config.yaml
arch: "resnet"
model: "image classifier"
dataset: "drawn human figures in many poses"
train_examples: 195000
image_size: 48
crop_scale_min: 0.8
horizontal_flip: true
rotation_deg: 5
cutout: 0.4
targets: ["pose", "top", "trousers"]
num_classes: [16, 12, 12]
norm: "batchnorm"
activation: "silu"
drop_path: 0.05
depths: [3, 6, 6]
kernel_size: 3
stem: "deep"
avg_pool_shortcut: false
widths: [64, 128, 256]
label_smoothing: 0.2
loss: "cross_entropy"
init: "trunc_normal_002"
residual_init: "scaled_by_depth"
optimizer: "soap"
beta2: 0.95
lr: 0.0022
beta1: 0.9
shampoo_beta: 0.95
eps: 1e-08
precondition_frequency: 50
max_precond_dim: 1024
merge_dims: false
one_sided: false
adamw_lr_other_params: 0.00082
grad_clip: 5.0
ema_decay: 0.995
steps: 14400
batch_size: 384
epochs: 28.4
lr_schedule: "wsd"
decay_fraction: 0.2
final_lr_fraction: 0.05
warmup_steps: 430
weight_decay: 0.05
adamw_weight_decay_other_params: 0.05
Rows from block 3 of a small image classifier, named by matrix and row number. Rows with one number belong to one channel. Each number is 500 + 25 x the weight over its row's rms, rounded and kept within 0 to 999. All counts start at 0. Numbers have three digits each.
After each channel's rows are labels from the 100 images, of 14848, where the channel reaches its highest value: "top examples" is what is common among them. Only what is clearly more common there than usual is listed. The data: drawn human figures in many poses.
# convs0: first 3x3 conv, stride 2 (model.blocks.3.convs.0.weight, 128x64x3x3, each kernel summed), inputs 0-63
# convs1: second 3x3 conv (model.blocks.3.convs.1.weight, 128x128x3x3, transposed, each kernel summed), outputs 0-127

convs0.7:499459481485507517514509490502460477501534511525578485516527521523494487492529516499499472485489538462465492474522487517531541473512479486476506489490533505460501460506498497476490567504535471
convs1.7:526469496544440489501475472477532527522524525544479508487517484491473467433495491447483573483484454526484505516532515504492463490467490516440521495512470512492521498528538484463510492494499506512521472470510501486521485498472485484526535522533478520495533530490477496512460510477491464491488505498508557476533525513501482497465514490475490489512467479504493496460476498475489532459500
top examples: red trousers

convs0.99:511484496519502512521473430512500509489467433576503443505463498475531487502524509492526492464544486509482488498487490503456460517477479483489496483511501488505509541497489510483501502516474487
convs1.99:515481486497531480529479496479520475490510465476481474490520527471507456530496478496499473519497490503465522527507480483472470519486490496499493427495508466482501526499484479483585443502495508496467505473538512491503488465485497481505502500509602470521502502484448524516494498537489491475536501470488472534486508463516505512516468546507470445497518505505486509495467506504479463503508
top examples: orange trousers; orange top; star jump

convs0.122:521490478489494494504502483498474470493513485454541469510496485484514503479533492529488493492487434503500492506519504520505444524466566484467523478472501482565444481507496486485488489474478480
convs1.122:526476451482509475509488502460548514464466469470513512505511510494495487507501499493495481480488447494481506467534483468519479459489501478488507497488498479487547567498484491493492468503481464457492542530497480455520510506499473487475511497549488524533497490504488464481515503497505507485484481470525462530509475467460493484494520483459466434476465523521484479494469462491469433480489
top examples: kicking

convs0.124:509513514524482466464460506502456500519515461536516487467456473475480528461472523517490525492500492469476489489521453515486471486466471501510495485519533503467529475524534488520502555472532513
convs1.124:486490502515501494510494511496508475545532527503452426479526501508497491484490519508507502524522521482458461589509509513509480477493463506496483485494493498511521497480505500515493475493512490514500496502478491504476497603463496521505531482513486497458493504520467522500470538485500472531489533491538496507531547468499543495474534432510513522469479490522506544505503474502539512496510
top examples: red trousers; red top

convs0.96:495501464480510496519495518497456502490473500531467478506490498507485470485503506476496460454482414496462501555466507519498471449489519499505500524508511488460475529491491547504498509487512460
convs1.96:516442481499504485482477495499506473467544486490501514505515480476488483545540504478487493530499482506491514517533491496518459518495508489484479443530542469490495527480465505478489454507483508450527510483512506465548489497492471497518502537499519515506511488518520485531482500553538492486490537520463453500513478456448480495478488595522472513490519501481506493513504502487478451511542
top examples: teal trousers; green trousers

convs0.49:504518506472492528509511401517480518481470488524539535510498501471507514492512520478544446472525491511492451514465522499466474502492517507473500495486508510518565505502508498524498507502502481
convs1.49:458513468479526493489504518492487499511488491512489472491492488528517501477492439530492473449494517497527515526512528536523539500523525479531515480476466507527485529503534476510619506490472535553514501516524473463497486522478502509479498495504581503521508515486481483519489497485502508529484470497526529472499511457496524514535485467487483541503506481490531506498509489472512497465509
top examples: orange trousers; orange top

convs0.43:536529501511491488503472517472512500488509515503481515460465528473508480489480509475492501539501506511505542481555517510518511489506490495480441483483498478485526556508459481440493514462494438
convs1.43:510493484544519504477539497494503511492520523500492511487526484481509512502506457513510505520512527500476533498526498505501509503482524560549465502542510561513499512503505525505518494518487539525540447475473491490497453579482528481502498495513494508487506515474534524512495494456477532525508468500524509464486524500531508515535477529530535520467527490535490499476521552503463569473470
top examples: red top

convs0.123:490518440510519530527510494517483509507483489508483503462480489503576498491506506551482511536534521504487503520511501496510488596499481515532494489467483496522521460514471512488507476522504492
convs1.123:511480487506495547513478500489509525452492480505508494457457476477573499481528510502485487559503475470457507505485519520497500521515501500514517509482457450546550468495499474490470493501492501455491491548505472494490489502474495481495477521476506486473525476431466525506474490470476544480508497482523532507480470445457526485458484503489467472504499463516495486490488503483489463528485
top examples: yellow trousers; running; yellow top

convs0.79:516507505495562525506475379519481511514502475489509499513466506509501502517513533504521525494490496524496508493504487510482461520526467498476500517477516486505474512517443531500479510524501478
convs1.79:499512502480479529530494562508515524480517491504487472537500511504495501521499391543505521516456529501519496502517512519506508497420526498523503472507475545504506490498522476469520479494494478498491505498522509512508499482496493507474514550518528473500484524512467512477493486503514504416495527468490477493525468540493489523483511474506527480518475523521495514486500459490447501538544
top examples: orange top; orange trousers; walking

convs0.113:537508479521518460487494517485477540524525541499446502495481503509546523450506517473490507506524531464504542506488479573495487510481517512489503486511518515517480494526498509493532508466519442
convs1.113:495496494486495482450518513501538487517466495541476533497503529499516510486501491489497506522474491493513549495484500448512457502491569505509502524508498507501509471485488495519437530517542491452466535504504523510494476485501531468501484473470421481476450456511519480482529482461550503490495475500439483476493516511484493463484468506475519497514467527533536523491467526486504513484508
top examples: red top; star jump; red trousers

convs0.94:503490503505466506485492534522453506515488508498455499458504506500479511494512532510533483465489552495510515491445442470490494453477461503498501497482485493445499438513493485534494519502498535
convs1.94:475499513491547466535524476472528499523508516481457469514506473491527488498519531476514460493510489514461476546466458506482482514510489488503483459499443537495505512475454507494469460505458535524488457469493548523498468567459496538489516453495522546495530527494481509501484486478492429546538504488503502475523502498510503499521505493502516489488512490514478511477488468500491484482484
top examples: red trousers; star jump; red top

convs0.105:531510516499506502531517464499483462506472509525481484536504481502497569468496486484511427491452508513495521516492478464493463473489516465474485503461498492490472500485481518515449476453505503
convs1.105:483504489483500479454514444518483487466508495482552490507495475527558473530507463509516480478513496479485483502488507510518509481470465495533483478537544473506473546513459511515489486436501576518483493487518500474487466508511476508535532509497456456505516514486508528500527499490514467468539470459489490517473456472490492494483468463493509481468494532503481482518491468505511460460489
top examples: purple top; purple trousers

convs0.98:470443563484542521472471523474464555542515533489526504475494481473481510498494541480490519520512487508480529485498493447501499489514537523476482511476509519512476486517510470497472520480493482
convs1.98:490502522461476475496509497489495498519454544500535515538525477479488473489528508452499509459507481490507465489470497457511509496486511482506553494475494544520487486493507506501520489507521489525467486491547426523479492493475468509444510460482463532476502503521510530489504465535529490504520500489512454481523486522462515490505584500482513496476461525455508475503468483491522471478468
top examples: star jump; yellow top

convs0.11:490533484513509501488483518522556510503470514506485526497491531488484499554508474490522508500485590517498498542521537492467514520499471489461484494492489520469511500466475525499529459502454477
convs1.11:506512503523497524546500467479489466499482504500505490478488524474481498485524491492494482517491484458456459470502421485522484498512497506516515487494507445492512521501509474487510500506488528477507540487510500434480505515551488499509490499520517511464479516539529457466509513522514529462495507492494494527539471473444497492454497537508478442492511482506567451484541491527494465530489
top examples: stocky; yellow trousers

convs0.67:501443470502473527560467483518477498491514502512515476512520495469530548518518500529503432504514494468524516441490492506465498522526477492502483508477495500504494527490521515466498452488525465
convs1.67:517480487493507543496494506496545522497499487501500506435453488503517506496523515469486493461535468510469495484547495500459506533486519473495480494546515429488527488531489489521502479512467503492482499516543522531454466496479497497513489507500510520518490519519504508493527502493493533457485461490479471510521474522456464498502471518507536440491494500451451534491445524462488464506464
top examples: yellow trousers; star jump

convs0.15:503529471562504529501487505513488472500480480495500482445492458492528553440527505541502494479439530501486499508489505491493527513515475488517474453498518504549504483491509496510468473522486515
convs1.15:464469498503527493541499475461512479468480511479545479467445483522568468480504523489478483481505498485467518491491445494515491464525515485556495482489487468500536544499524479496512482479524484465481508497524464478500484460492491496460477505506518476486510514499470450502493515463476522482507520484481514482528485470440500485514514465513447468513479486496485492485485457440511480494478
top examples: orange trousers; star jump; orange top

convs0.40:502504534508489478520500472502492492544533463466497491516493491504528567470503505500521480477460498436467519509533471538522508495524482431495481511537503479496507501527484480480495499470492462
convs1.40:502516517513521474447471518503506488436502522511500521517452546535482479473489466488487495488512506504507468501468550509477503491486447517504508522575510524500507511501507526538475489495513500507532504517568477471507481505502510529479496470537505522524517516536538503494498517520488481485525480502495528480466500506495537466459477504490483491553497543499550514488510521518579487511496
top examples: brown top; brown trousers

convs0.118:525554486506512484486505498512489506447473488444494489542476512531444463529510504470475470491457472514494490475476506483507491501515509508483501489467524521539502497497450457506485470533464497
convs1.118:491457471487523480513512483495495440433502494478533478492468487505530497513455524507498480525507475513485494516512498508526488499507496479552480505484524491466499547485458490478489447483509486503495473514513537470465464480516468446506523487515477492491475516474441503537494506473512493519498473484484506500481473484459475520532511460460481437497503498524495453499448499447492479499486
top examples: yellow trousers; star jump

convs0.71:515523483514517540496522513502543528516524549519455534499505502473451528496479540481495502480502490495487507551473463501488538543547530540497498489470521525528496472487462520485492490486480502
convs1.71:482496534499509518501541480461503480502494521478487463505471499462468490530462508467486534489524454492485472432502526494499481437483528484527549469502510465515496508496472505485495497498466479499523585506487514463479490498461492464495491516504510501521438460491461490502495464478501497451484487471478513482531488502473527527483513463467473491511498519481487489475510450473487496506489
top examples: red top; red trousers

convs0.93:503554487491500519487472502426506548498513490543478474513496492491488525524471484522495533523498480503498487494537499505498472486487546526479489489474574510504492512496526463501469548487498468
convs1.93:548470476497462511509497513478538500501484546528500517498546529490502507511485498505516543560478493531473503489527533537472512514500515458488505532496518536515488466481515495502513521489516492477475439528512503520506529509484510524499516491502477477470535468520547507536479536520510510469518490479454516537485523488524470508468494521441469538520544519471529488520507534523465461521529
top examples: black trousers; black top

convs0.56:488472474489477534494518491536484493467468504483474478511487469527560553533508500476536479486484467518514483468470506470496494497453466533435496455515498501482518466476487492507496494512489503
convs1.56:508468441463509487495531495527528476473533485508534509495489509496532484493478477517498486492473468503475528520471500531492515465557506540510496460495496493479482510470458527431522512486504521495487524471470545516525527476521461508484528489530498520495483511502481545485527486553525481505500483522530497527504476453474490505536532467498481487479490506508460449513463475494537529478460
top examples: green trousers; star jump; green top

convs0.5:502498514490457505535474509482444503543541500483523499460493537540484461500499506494486518489504484494533466486462506490500492488536510456523510477506470547509512519513503473469480454485514441
convs1.5:489515467486514497483478498470521496477495484500434517454479501486509466468507507489512488500517481506473510509487512517454468484466505476485526486549472496472500500470527448463523538482488550475495487463468522496529484494472467513479502463495503507506490503435480522479511487523469477490460468576491480483459492475470505492487503453486501463467480511495466450461475515501477497482488
top examples: blue trousers; star jump; teal trousers

convs0.115:447501507481506503499502514513499511473485528501516496536494486497473463505481507490502474485501472479452515572473448474516511518488507488491529521482488484484495549510472502480486523579497455
convs1.115:492500510492462545518486516473542489507487489519455536517510486479502510483546572519476476525487531480496528509536492510491480531475479492518492494461449507452499487488494526481505492546493502472518483474519500486502491508480489482473476482514491505454488564491432474461483486485518463507483500495491457491518501470462500498519472570485457484518495506489468491506502518481551510469476
top examples: yellow trousers

convs0.86:466451512486526451474482493476481533535523505505528495496503496506458512526546507526516533514495476478467471538492506517469468540516502479488492487479503541542505519508505478450525474493461475
convs1.86:475438522519531502521513511460497471524454517504503466495521501508465489452434507508501452469501534498523502504509493510495540502490537491478513513521486449476517498484519479489499554499500514510529480469543478521500517513553481524433504476482481516522477503511485468512472476481532499501522488534524485473545523484466502483492494498471447479486486472517509496527545514454525484514503
top examples: kicking

convs0.78:501505495502493475488469523499499511526513521493537492522504522504448464498525539476493508508516468488526526515527479500532474460518480502482471506493468514512527589529486478459467484451513485
convs1.78:513529442507576500472503518479464522532527505502503502468503473525515500472489490515464508516533486498488479498529502485504523520484533481477470510506517464510487435460517499494496506508531514501497513461474516511495475570489459463492500482512539532514489555476466522519533487498522491488496489486520457500483542466460497475534467518542548546511478471501508501494495512525489496489472
top examples: red trousers; yellow trousers

convs0.55:542503500513524478496501500440502443508523497437538486528462483525479515494525485481560530480519484495444526496484495502505475463473484469487497492502518447492491504533497503499487510494491499
convs1.55:522538509469516513507478506472518526488573512477539495534534510465518489503485478489505515522458485461544507521509527521474493511486506489517474555558516496522492471539480508520487473513592472496479517523479482510469467491509535476488491505503490468506498497475519478499511524497528494468524526503484499495536462476504514470492488530508486556554517512523531534510506486472482468495494
top examples: kicking

convs0.85:537509449529515519477492507517495516491518526469522465516480527496502487503546520518550484507519467458536492485521498494498483530515502531483476495518421505462522498484485502485534478485546473
convs1.85:515472529486500475526520500513503457475495435529503487469502492473533489490509439480489500490517500499531486470472506508520503516487510504531534464489519455523543510450490503495432456465432501480494483495490519499493508512523494476506486514523486524452525505481464502522489489477441519535494527495490489515488525490509502544513500520471478479465520530465476502517444500496547532503476
top examples: brown trousers

convs0.109:530457499469536533508442478488479494557452519491496470505506506488527525497483510480511525495479488508458530476499523509499521488498508488441481492507488483485437535535520498485522532509509476
convs1.109:544522537477478536497513539489508507536507505520490499534520489514509520522507504498501521486427512453529487513451525478469502502479514500499496543506505472487528516526502513496519527515505494496517459477477474538541482529473500543530526529494528535519518507480523512484483467522447479540559532491480541496478470545529494440477509501534512515532485512482539506514539481499501480504512
top examples: teal top

convs0.114:498458503478499507502487463510483516555505376513490471499492541496489474516514539492525503495501534500518536497489447507495495514520478507520500496486495523480503498514485508479491514502509472
convs1.114:485476521518475441506513506504480484511514530510466500489507461482530526497514526503430487495494511477446489541538484484493505508468463508492550485490515512490517482482484484498569499506469516485484481538489526479480499423512494489504494479473533496463463484486499535514509517476525494493440496530519499475494539523506516492458483497505500471449525525487563486494491471497486510460498
top examples: orange top; orange trousers

convs0.81:510498514457484494489446493478496436522520515509511432484479504527505487480485486490464528462505493488450526461521495516564533485502498511523476526506522494494538493491528509504532510523501482
convs1.81:549469521542503504466464488526492529528516531570523504509481503538475498497502513460489528535515484495504480517506502496514480480488484468482475549501513461502471502487497471513490493469497499531531475531499460461486496517545523508470504553500486508504506526478469474541495515470512482522497535508516566484491520528520455482460534480478479500527468482504442485470463488525491497477472
top examples: hands on hips; red top

convs0.58:534462507508474486486496496534480517508491514530482486520548484476555515487509472497455435499508483516488497503502542493461464511473473498470504466507482480469491485485562545497503518511486476
convs1.58:511457476491503493549538510500511497503513474513488495510473492487515485501504473529515467523485505514493508523518492515462443463459476488490489518594494495537471497495446524511493515533470584530510481517472481522520500480531475533512473494512499506541470474493493518504508492542481486487515515498467488451535470460544470482505486516528519479506488511485497454516485504532492524483496
top examples: blue top; blue trousers

convs0.95:485491473500511510491516495486510540493497510552522485466503526528473500531493490469450462495455475500502488479469540531503516466474499536502513529492498510484541438519475502540475529473469530
convs1.95:489468502524488488471507535500566528484443516515476488543488511484495498483501481514530477492472497526475504471488492461525468557508511404513539509517503531530482495472482499527475452469528498469489526507546507480514521508483482500518520487504505426517514488505520462503487488483508489517491500531519482509468468506531499499490515532476480503543538522464491487501508461494528475500515
top examples: blue trousers; star jump; blue top

convs0.68:489469464519519505486481545499462495485476537499515494498481533522475502535502434498485480508462499495519473474526517464480474495499498498478469526469487460500498456442536473489514465505502467
convs1.68:515502515494522527556522509522478510507531486474536471508533538504512514502511439514521529517493488497500519507487506540507496537506493506557510525468515524530488478525505535503528517492554507522521494523469539479506498468531515482522509513494496496553514464474537535529540508518477556478485448566476511513527498559523467529496479505544509503489512502480509470498505481465492517496477
top examples: pink trousers; pink top

convs0.30:489498476472515528519478518481518479501509463524515481501524504475495521513511498457491489522464412519480511531528513472531463504488474540526478501494480478474535449461489494457495500497499474
convs1.30:525493451487492552456498465507517531509525438496487498468484498522518524507518473494503506460540520504500483511509516515461512505547517511486559451478505490479483490497457524579487515510503438522488522484479469514527503471495505476516499505526483559492487480501495471477523475504504466494508516521505470525521499486535526538469467504482467483486512478526499476526541526490498522539509
top examples: green trousers; white trousers

convs0.119:499468529480498489490454508474470512499507493496553518516503499464479479539475523482473479492520510488538488515478506529493479548554521510477451555466483474484549494501480482529502517508511530
convs1.119:516477440494508503518449489484502453422496500478519534480494485505532451485506523484493516466515481493512475462461473494513499512482468505510515460491511517496497498532465497482496441475489496459504514444525478559516508506526467476448495472534531499482530514502494513518497525520501528485493454474533496508519506483497481486494571531494461488496510509497485493470499490521524467484475
top examples: yellow trousers; hands on hips

convs0.47:488470521511537506504484502503514459502501530502510471518519519491483557487493527482525490505499552492463536493505492476502555473502500512446469495506470496452463478528520445499460495469497480
convs1.47:498498509490479487463490466469503492499503469527539502519498492497505498491518538474494535502541515491484493495424497503496495516501472474491465473541511543483479470509550487494476513468494478527465447510527534502532440469491511533465467492520455467475513510467457528535485479527465497470508447540511513535505501479499493525524473512491487521542499491487520481500521494495473489463546
top examples: brown trousers; star jump

convs0.33:465477479526475501457481511477458475514496532512513502508502514507535515474547482553490455522530506499460499466515492534542471476482500494504511464517513455522537489497511512468521463496466478
convs1.33:479520512464514467490487503520546521519496504476475538493479501463515470485436510457496498522477509521500546459505503518530500483503502494502489479497494496459475501473472479513495476531466488470477527545501470520470513500506524448500490517451509514526607508519506425511483497494509522500470510489507563491495517518468475512488497471504508492504483541491465499497467511503523494508500
top examples: red trousers; red top

convs0.62:542547503478495486491473483502528528476506474478453490488467526494474510522518515493523503521525518484543517540482476504540502491558499537484475503440478495482537488488542523465477499503520489
convs1.62:484507480470505487501486477517485439442494512489505546489507496483515523494584489475473492491517529517479489514472527484472522534507474518494478510489515522490492499497505556522501511489471493478499500504504543535554479465507487508502481445523498490495492472461466514545482449531519485538479510502514464514493471501475480505554486518478539482503568491505512461505477528534514496485490
top examples: brown trousers

convs0.9:503529468519510528505454459470506491458563484478491518524509501517491495518487527522474493517492514490547435511487508508519533456503536456493494558516482508493489522524506502482511517466501489
convs1.9:492503462500527474528484478515549460456491502494475482483521496483494467500489454479503491530472472495464503541503471526507479509527533536500506524497504509500471497496465474525483489494507468495497494504464518543524494479481500482480447479487489519479457434544468501492508511552446499504501499541519526485506525501531482462520504516523533507508500509597503496525481506479543505513515
top examples: green trousers; brown top

convs0.53:464489507528430503518492517507461497499530490510505503481457540484453560501498517469501501505508513496471473517491480511502487467491546468464495509496497480485494520529461549479501502513476449
convs1.53:498493546505509514505536508529489512493494468495488493479478504497502516505509577487496523494496528496489520512514483547503513514487500507505513498596483504497509502525523499551492506528454534532511516520474532503525505490486518483502494518534508512538516476525504465467575473482454514518476503415454508481515543504488511528500491544504461486490480508482493520480492530478514525525498
top examples: blue top; yellow trousers; yellow top

convs0.97:495487514519488530510482531481497535480486501509546514503488478500495491463515509446490499482508484504458529510514462523509428471474519506454463478444508457517473480503483466480493529520490483
convs1.97:498500553492521531519470507476472481490484513501508488543526466466532523503479469551497509483515487528509462514502470504453518538469532491487482496487469561502499493488506479470477527530461484504488473528523515504498449504482508511503469497526489449514480479479494537510522476506514515492463550540515496445462515498478551506485511547535480515470509550496515469533494483475471515489500
top examples: teal top; teal trousers

convs0.59:532470497483509487462453496488483519447477499522496516514475481478470490493546477527516482521507496426478530529548501454492526498491475488520468519501484525472512491527482520492508531521486464
convs1.59:521522502518526523549506485489492518518529528506498493497530510480493499468518481488530488515472541480519485512446505530484468498497455537473534484508497474468548499466534519530459484486523514504545547537510481526510566487535520526522526492493461496508484527500497524535476501521514526520508521480536487505537509482519499496484496488470475518509538527464513518549464537510562532507488
top examples: brown top; brown trousers

convs0.50:516511477480536475477467491495473482485478521450471518519476503484495528484505518513500510488477556507487492513487484489524493509460469486463454491471515400497533525504487493494482486484500476
convs1.50:522517549507492513500489490487465535535511490471501522518511501469461556496492487525491510520500482513531541495501494518464533535517529548522504543502498530549444495527461546493514526516508493524505533516453567490500476488467497516488504521507546494501527498465500574505479524490518492510510536485524532490527453506495503497494506488512541475530536503488543507506514518498499542514504
top examples: red top; orange top

convs0.25:511467499503532430499487437498478487457507540485534465506491515516515501488523515479509490511490471471487481494518490549492475519522506495495518461496466487503486542469448540506535484474495494
convs1.25:500469514526505461486576489496492488491457497490486487497510526476507500520489473519474498538524501495516487537491510518537516527495545468517497503478507500526483492458492517525471488459476474462508553536506529499536505530505498475524483537528451456499472460513449503441496490480511501467449505496461498522504511493533491534482471511479518454500500520520516473489498486471553466478485
top examples: red top; red trousers; star jump

convs0.100:483483489508521499494488493486474488505524471509519501569474477523517493490508543478490526473540487527494492523464473474515497455490480486490469497513474487474537559521556499469485506489460457
convs1.100:469519478477551506486491505490479484508479455494492476502521512488513511492513477516506501485490491510523501493478492488483494511640478495513491523506508501504492509496512571450465528485501482520492548488485505470524496471443486509494482496521451524478562496498478501476523491466470492469464492478483491526493534465479522491480491485504498475497508479471506500494498500527468542503477
top examples: green trousers; green top

convs0.127:530458519523529478483470509526470460461483482459519528511505486509481499476528445502506494486473466513501490487524503516538445489518496461478489512479511472444485518510505468498513543538502492
convs1.127:547533544485500529465490487491493542506547454533521447490490480514521468533503464505493518514513504524529486458491484501468524517474519490513511535492502471496489510509491519481508481516526503507533475525480464477470510499477564524503493518469472500564496493525454477521530503486510484504497528522481487481522465511468489479523529509501464550518489496493481561517546481468461470508472
top examples: arms up; green top

convs0.65:474461508479502516453458477470462468504502488490546461499504506484473478486489493495466545507508526504500494524515495530497487487513483522507475509487504432509468548508544488545493552479502506
convs1.65:512455486494517488469493504444497488496468510503477524494496494480502460521490479509478501497501505497482492515487504510477480502516520519568551475466480505505424463441466482498528464516470503482535488496473414472452481458483479526510531497518482477476513507477480523478470500498493485494490492486526551498520476499481535479468512515491473506483519533544501465507520520491474483527485
top examples: orange top; red top